From a checkpoint of a small multi-label audio tagger: activation geglu, muon at rate 0.01.
Rows from block 2 of a small multi-label audio tagger, named by matrix and row number. Rows with one number belong to one neuron. Each number is 128 + 32 x the weight over its row's rms, rounded and kept within 0 to 255. All counts start at 0.
Before each neuron's rows are labels from the 100 clips, of 14976, where the neuron reaches its largest size: "top examples" is what is common among them; "peak on" is the class under the peak. Only what is clearly more common there than usual is listed. The data: telephone keypad tones over noise or synthetic speech. In brackets: how many of the 100, against the usual share in percent.
# gate: MLP gate (model.blocks.2.mlp.gate.weight, 256x128), inputs 0-127
# fc1: MLP up (model.blocks.2.mlp.fc1.weight, 256x128), inputs 0-127
# fc2: MLP down (model.blocks.2.mlp.fc2.weight, 128x256, transposed), outputs 0-127

top examples: key "2" (99 vs 26.5); key "#" (59 vs 26.7); key "B" (57 vs 26.4); reverberation (52 vs 25.1)
peak on: key "2" (54 vs 1.7)
gate.83 [ 98  99 113  89 148  64 166 107 136 146 144 110 162 171 106 147 117 156 117  34 144  73  78 136 145 133 106 122 112 138 148  96 129 164 111 110 136 127 117 116 133 150 153 132 110 138 112  68 151 140  60 148 133 119 135 182  65 127 126 132 151  81 146 108 124 105  83 105 118 147 157 134 116  89  69 115 179 144 120  85  36 140 128 131  84 139  90 137 109 159  79 104 165 162  93 149  81 129 128 125  95 131 144  62 180 174  91 133 135 161 130 110  89 114 131  98 144 145 138 141 101 138  82  99 169 240 148 164]
fc1.83 [109 101 144 115 146 164 118 157 230 116 177 112 123  78 154 106  93 149 155 111  96 149 146  86 172 102 112 130 126 165 130  87  92 148 149 121 160 165 148 163 135 114 143  92 102 113 152 136 148 131 117 112 147 140 100  81 108  98 163 155 108 108 134 131 115 135 101 164 119 119  56 147 119 171 110 145 144 145 137 166 130 179  79 172 116 165 193  79 156 129 163 102  82  98 173  84 112 167  82 130 120  60 132 172 145  78 142 172 160 132  95 127 113 187 143 142  55  79 127  77 130  63 153 135 122 188  84 145]
fc2.83 [134 169 136 133 158 144 119 124 125 152 122 158  79 126 173 142  78 148 109 148  97  99 117  70 138 126 126 124 117  86 213 203 112 150  50 140 111 151 128 131 136 131 112  88 156 195 104 181 123 108 133 133  94  96 134 115 167 136 129 128 104 126 156 123 123 167 141  81 138 144 110 181 170  94 141 103 117 134 143 137 152 108 142 164  98 148 172 133 134  98 184  53  71 177 123  85 191  70 115 166  86 163 157 151 118 112 140 120 136  85 112  85 124 133 177 174 175 145 144 103 124 167  98  51 194 154 145 123]

top examples: key "#" (66 vs 26.7); speech (66 vs 35.2); key "D" (62 vs 26.6)
peak on: key "#" (37 vs 1.7)
gate.37 [ 93 110 111 191 143  65  59 127 217 143 138 140 119 161  71 105 182 124  81 100  94 126 151 145 151 124 204 163 138 129 126 145 113  87 202  95 166 123 113 127  87  91 156 147 121 135 171 172 145 197 169 120 115 124 132 121 156  84 111 112  77 150 112 113 135 144 106 134 134 155 118 130 163  93 139 153 115 132 174 120 147 150 143 188 153 104 145 132  72 121 139  97 169  78 138 113 126 171 117 128 111 123 182 174 161 138 172  93 104 156  97 136 121 127 159 162 139  54 177 145 145 134 102 131  60 113 160  93]
fc1.37 [112 157 133 137  60 130  85 104 160 153 153 162 136 142 133  77 192 133 106 162 149 116 137 165 170 140 108 110  92 119 146 131  92 149 117 124 159 119  78  83 114 106 122 105 136 169 111 166 177 110 119  96 169 170 166 160 171 176 154 148  85 149  95  71  92 119  89  81  70 144  63 167 181  53 136 130 121 141 178 143 130 157 166  89 129  95  70  73 128 132 220 115 100 135 135 126 127 126  94 122  98 131 112 101 160 112 125  52 143 147 137 141 132 156  81 103 110 160 128 125 166 130 125 161 134  91 179 165]
fc2.37 [ 34 174 165 161  85 146 148 110  73 126  64  86 108 141 125 140 163 100 148 162  86 105 146 113 108 111 136 114 116 108  78 177 138 119 109  71 132 107 156  62 143  96  73 130 178 136 110 117  64  94 143 143 125 122 137  82  82 139  94 147 100 129 116 150 167 138 107  85 129  93 104 200 122 105 127  78 132  88 150 109 178  72 116  53 131  85 115 108  98  94 128 171 146 159 151 145 134  79 173 142 183 128 108 125 101 158  98 109 137 166 110  95 145 128 128 115  91 124 147 108  42 128 133 143 156 124  94 117]

top examples: key "#" (82 vs 26.7); speech (74 vs 35.2); key "7" (70 vs 26.8); mains hum (37 vs 17.7)
peak on: key "#" (66 vs 1.7)
gate.222 [110  36 102  69  86 113  99 109 175 169 123 152 131 122 138  70 123 125 103 139 122 135  90 151 131  99 119  90 158 129 113 157 104 114 191 108 112  93  75  96 146 147 158 174 129 101  69 132 113 168 103 114 167 243 106 105 148 136 104 128  54 152 142 127 154  91 159  82 159  96 154 106 137  93  84 120  80 153 136  70 116 139 183 167  99 118 113  94  93 180 136 147 181 129 107  89 113  84 116 133 200 154 146 144 105 139 157 120 132 109 168 109 133 132 125 111 171 106  72 103 154 115 108 116 140 155 142 125]
fc1.222 [ 78 142 136 122 133 162 114  88 129 107 189 110 161 135 175 152  86 189 124 113 145 127 125 127 117 117 168 123 139  92 168 129 144 140 153 148 120 113 147 152 156 102 104 164 140 155 142 104 133 132 127  22 156 143 180  92 148 135 102 134  89 163 140 177 101  51 160 157  95 113 160  69 149  26 123 151 168 180 140  73 119 120 128 116 111 110  90 125 101 121 162 147  85  57 113 143 103 144  94  88 151 163 142 112 215 137 135  93 120 161 148 101 147 120 141 139  81 103  57 151 141 124 151 129 144 125  83 160]
fc2.222 [189 104 142  94 171 128 206 149 113 141 137 158 104 187  90 106 105 122 106 128 156 124  78 198 171 121 142 113 146  85 126  78 150 188 151 157  93 107  98 146  99 139 127 170 148  72  77 137 177 121 102 136 108  97  99 144 149  73 136 176 152  87 167 125 138 129 151  67 157 138 121 194 145 112  62  98 119 134  98 118 126 120  66 168 139 154 127 163 169 109  58 157 145 159 157 155 141 154 149 181  88 127 106 139 108 151 137  81  84 114  89 164 152 126 160  98 123 147 100 142 194  97 136 135 114 102  91 140]

top examples: key "2" (100 vs 26.5); reverberation (68 vs 25.1); key "B" (56 vs 26.4); white noise (51 vs 17.2)
peak on: key "2" (68 vs 1.7)
gate.82 [153  69 131 152 138  57 137 137  55 131 108 135 138 180 150 164  51 108 124  68  97 148  71 175 116 126 170 127  97  65 132 173 150 123 105  92 117  94 130 103 176 145 145 156 157 192 150 141 113 106 153 116 133 122 185 146 113  88 114  99 115 149 144 176 110 183 142  99 146 152 191  89 121  90 150 128 143 138  82 153 108 137 142  68  88 118 108 168 124  92 103 144 112 148 148 102 128  67 102 100  75 102 106 141 153 138 130  96 150 179  90 135 117 214  93 123 110 141  72 135 165 116 140 123 139 170 118 152]
fc1.82 [127 162 150 111 171 121 145 106 135 169 150 167 131  63  93  85 111 130 103 105 134  96 166  40 132 107  74 155  90 124 107 148  94 182 100  97 114 187 180 102  98 104 107 142 111 112 113 180 180 131 116 138 121 161 134 100  85 128 123 148  87  92 173 117  68 145 139 169 145 129  37 168 144 153 189 142 144 142 109  98 135 130 165 164  84 200  78 157  93 134 174 129 125 164 125 185 117 135 156  82 118  83 154  95 129 129 134 108 114  85 145 101 124 150  91  99 113 111 132 147 151  92 158 102 168 174 136 172]
fc2.82 [ 79 177  92 129  59 205 108 164 102 114 129 114 138 135  81 126  85 132 117 138 146 135 160 149 109  90 155 135 132 131 114 161 140 174 165 119  70  95  99 128 177 143 164 124 122 174 154  74  73 130 125 165 104 136 141 131  80 153 111 126  96 136 111 165 127 113 161  96 133 160 152 106 162 123 122 117  86 160 135 148 160 140  77 140  50 187  99 163 106  96 101  26 112 102  91  72 136 139 156 138 113 155 101 124 197 105  95 136 155 124 118 127 185 129 173 145 177 164 148 114 125 111 125  71  70 153 147  98]

top examples: key "2" (88 vs 26.5); key "7" (60 vs 26.8); clipping (38 vs 7.8)
peak on: key "1" (31 vs 1.7)
gate.164 [125 134 101 104 141 147 106 144 126 107 120  97  62 114 128 148 101 134 197  69 140 117 194  67 144 165 102 131 185  90 173 114 197  94 104 122 134 135 106 150  84 114  95 145 148 136 130 109  94 162  85 154  72  97 154 149 163 146 143 201 168 144 133  85 152 156 109 175 137  97 131 173  89 172 131 123 135 117 126 121 119 127 113  95 120 147 161 152 116 112 171 109 124  95 132  87 112 142  58 140  93 163 117  85 168 153 209 117 177  79 144 146  93  91 138  89 178  90  96 148  99  63 125  98 129 181 147 133]
fc1.164 [ 66 181 144 136 110  84 105  81 123 165 129 129 159  60 121 128  76 122 134 134 123  85  95 174  93  88 107 152 173 125 143  89 142 146 174 176 103 141 119 128 124  94 118 200 109  77 143  54 101 100 138 153 103 113 176  98  89  78  81 156  84 130 129 141 145 113 156 137  95  91 127 133 134  96  70 115 149  78 141 102 164  78 126 124 138 146  97 156 157 169  73  70  70 137 138 133 130 147 151 121 160  73 126  62 100  78 137 153 121 142  98 143 140 133 156 154 174 111 136 107  99 166 125 143 101 134 104 209]
fc2.164 [127 104 127 112 137 130  91 121  93 157  80  85 175 129 137 144  74  90 166 159  90 120 102 115 158  64  80 127 148 109  95 108 127 130 154  85  84  93 144 129 210 114  81 124  87 117 148 116  92 131 141 186 154 111 107 135 109 127 129 120 152 102 106 112 114 143 167 181  68 146 133 140 143 136 108 191 196 115 156 149 122 100 193 124 142 181 112  69 187 140 150 155 101  91 111 158 132 122 150  86 122 164 170 149 157  59 193 135 156 188 124  76 106 115 180  76 126 150 157 165 123 174 119 107 112 149 100 136]

top examples: key "#" (100 vs 26.7); pink noise (50 vs 17.6); last key: # (38 vs 6.6); first key: # (27 vs 6.2)
peak on: key "#" (81 vs 1.7)
gate.16 [150 178  65 214 121 123 173  73 114 163 192 122 137 160 148 132 128 137 111 153 126 119 159 186 117 100 125 145 149  87  74 128 208 151 152 101  98 140 171 128 108 155 170 144 148 111 114 134 171  92  61  67 132  64 108 167 124 130  87  83 127 127  65  81 138 155 120 138 152 119 125 158 109 108 167 142 120 119 111  82 181 162 111 161 159 128 151 139  71  95  98 127 115 119  94 145 102  94 142 109 165 137 122  88 153 130 152 154 163 115 140 180 104 115 167  67 178 117 128 167 129 131  65 141 145  75 123 139]
fc1.16 [137 159  95 110 126 167 115 204 142 106  88 179 107 122 114 160  61 139 134  95 103 143 156 148 122 106 122 107  93 120 101 117 106  90  49 155 119 140 108 117 136  97 160  97 198 145 152 173 140 128 104 146 159 134 148 135 127 138 114  69 117 213 118 133 158 138 153  92 105 133 122 126 149  92 143 159 179 105  91  85 107 173 126 115 188  92 142 137  89 133 170  86 114  37 200 115 100 121 108 127  81 110 122 158 133 197 134 131 126 169  74 139 130 147  82 126 180  72 131  97 135 129 166 126 114  62 114 137]
fc2.16 [128  65 139 168 129 150 130 126 125 119 185 135 138 177 102 153 111  95 127 100 159  59 107  69 113 108  87 126 102  97 102 162 102  86 121  81 121 171 107 130  81 130 110  97 184 117 150 118 200  45 104  93 138 133 167 132  86 129 219 110 194 141 127 100 169 103 118 115  93 106  52 187 118 125 165 106 122 133 122 122 138 122 123 197 121 162 131 137 165 136 131  74 117 166  93  94 128 152 111 142 139 139 149 142 129  69  92 121 158  77 148 152 131 171  97  92 141 144 127 122 138  96 152 144 119 139  70 183]

top examples: key "#" (100 vs 26.7); key "2" (58 vs 26.5); reverberation (56 vs 25.1); key "7" (54 vs 26.8)
peak on: key "#" (58 vs 1.7)
gate.233 [127 100  92 132 100  87 110 131 173 122 150 118 191 102 118 136 146 142 123 109 156 103  60 197 104 169 183 159 165 107 138 146 141 164 176 119 137  81 128 155  97 128 153 156 102 147  98  69  92  60 107 103 173  89 131  94  94  91 162 110  91 126 129 107 137  75 131 105 167 102 187 116 141  87 109 105  90 126 140 147  90  69 139 113  85 195 144 120 123 131 143 177 114 163 104 179 145 129 125  78 175 113 125  84 164 121 135  79 100 143  71 131  72  80 139  76 137 164 171 173 160  94 143 153 134 114 157 146]
fc1.233 [ 98 146 112 126 106 207 111 146 126 152  95  96 134 111 134 123 105 161 117 106 116 123 144 101 153  83 138  59 158 146  93 137  71 104  95 120 164  56 163 101  75 137  97  86 108  87 135 117  81 144  80 199 132 153 131  78 127 145 153 126 152 101 127 107 110 138 143 137 175 157 177  88 171 182 109 150 146 142 129 156 128 164 131 120 149  84 157 111 106 103 150 124 140 153 151 136 165  97 177 167 112 143 149 156  99  72 168 119  68 139 113  99 120  89  80 201 168 143  87  70  79 130 191 146 128 137 110 196]
fc2.233 [136 160 141 183  89 170  81 116 123 147 148 152 154 102 163 126 102 114 146 130 154 102 104 107 153 118  55 145 142 160 159 124 144 100  78 164 113 121  67 173  98 174 130 118 148 108 140 118 169  90 137 138 193 116 114 110 139 147 112 106 104 182 148 126 142 140  77 120  79 112  88 154 147  93 117 198 128 124 133 175  96  72 168 163 165 155 139 121 127 107 119  96  55 140  86 106 150 139 100 150 141  98  91  89 108 107 108 208 233 106 175 151 128 123 143 131  92 152 134 134 121  81 162  96 179 167 166 164]

top examples: key "2" (99 vs 26.5); key "7" (64 vs 26.8); white noise (47 vs 17.2); pink noise (46 vs 17.6)
peak on: key "2" (87 vs 1.7)
gate.155 [146 106 170 167 149 122 150 132 103  94 107 126 117 152 161 173 101 166 130  69 116 123 160 138 152 126 129  98  91 132 170 139 136  49 121 147  72 125 123  73 132 181  77  97 140 147 180 141 104 163 131 126 104 191 127 180 125 143 175 104 137 134 120 157 146 147 101 126 139 158 173 153 150 196 130 133 130 128 116 104 183 106  79 170 150 188 127 144 177  76  98 108 145  87 111  91  55 170 146 186 114 130 184 125 175 190 180 136  76 141 185 128 153 168 158 157 126 125  90 113 107 118 156 102 100 160  98 132]
fc1.155 [ 81 138 132 144 180  72  89  98 150 117 162 130  65 123 127 150 121  93 153 119 118 143  91 126 123 108 129 174  87  72 108 107 133 198 124 104  66  79  79 130 121 129 154 140 168  77 156 124 116 111 159  39 169 102 143 152 102 121  76 135 125 149 132 126 131 192  49 139 162 143 184 171 109 102 211 122 144 130 137 110 158 124 123 157 120 129 191 138 154 124 163 141 113  99  84 125 135  71  98 106 102 147 135 101  98 156 115  99 112 166 135  93 148 107 112 119 179 119 105 208 127 157 135 136 148 158  67 109]
fc2.155 [116 139 146 160 127 158 145 119  99 129 179 103 199 119 183 123 145 124 102 163 140  89 104 193 141 154 130 147 115 151 115 149 116 132 119 120 111 162 115 136 126 177 145 201 153 119  95 101 110  79 128  93 175 117 146  45 152 148  43 128 152  94 125 122 162  95 102 100  82 134  25  98 139  97 151  94 116  93 131 140 183 111 145 152 173 136 146 109 125 161 172 143 171 123  90 201  84 122 187 108 134 141 179  70 169 122  93 140 155 166 127  99 132 158  74 109 114 132 156 103 143 102 117 128 110  89 143 160]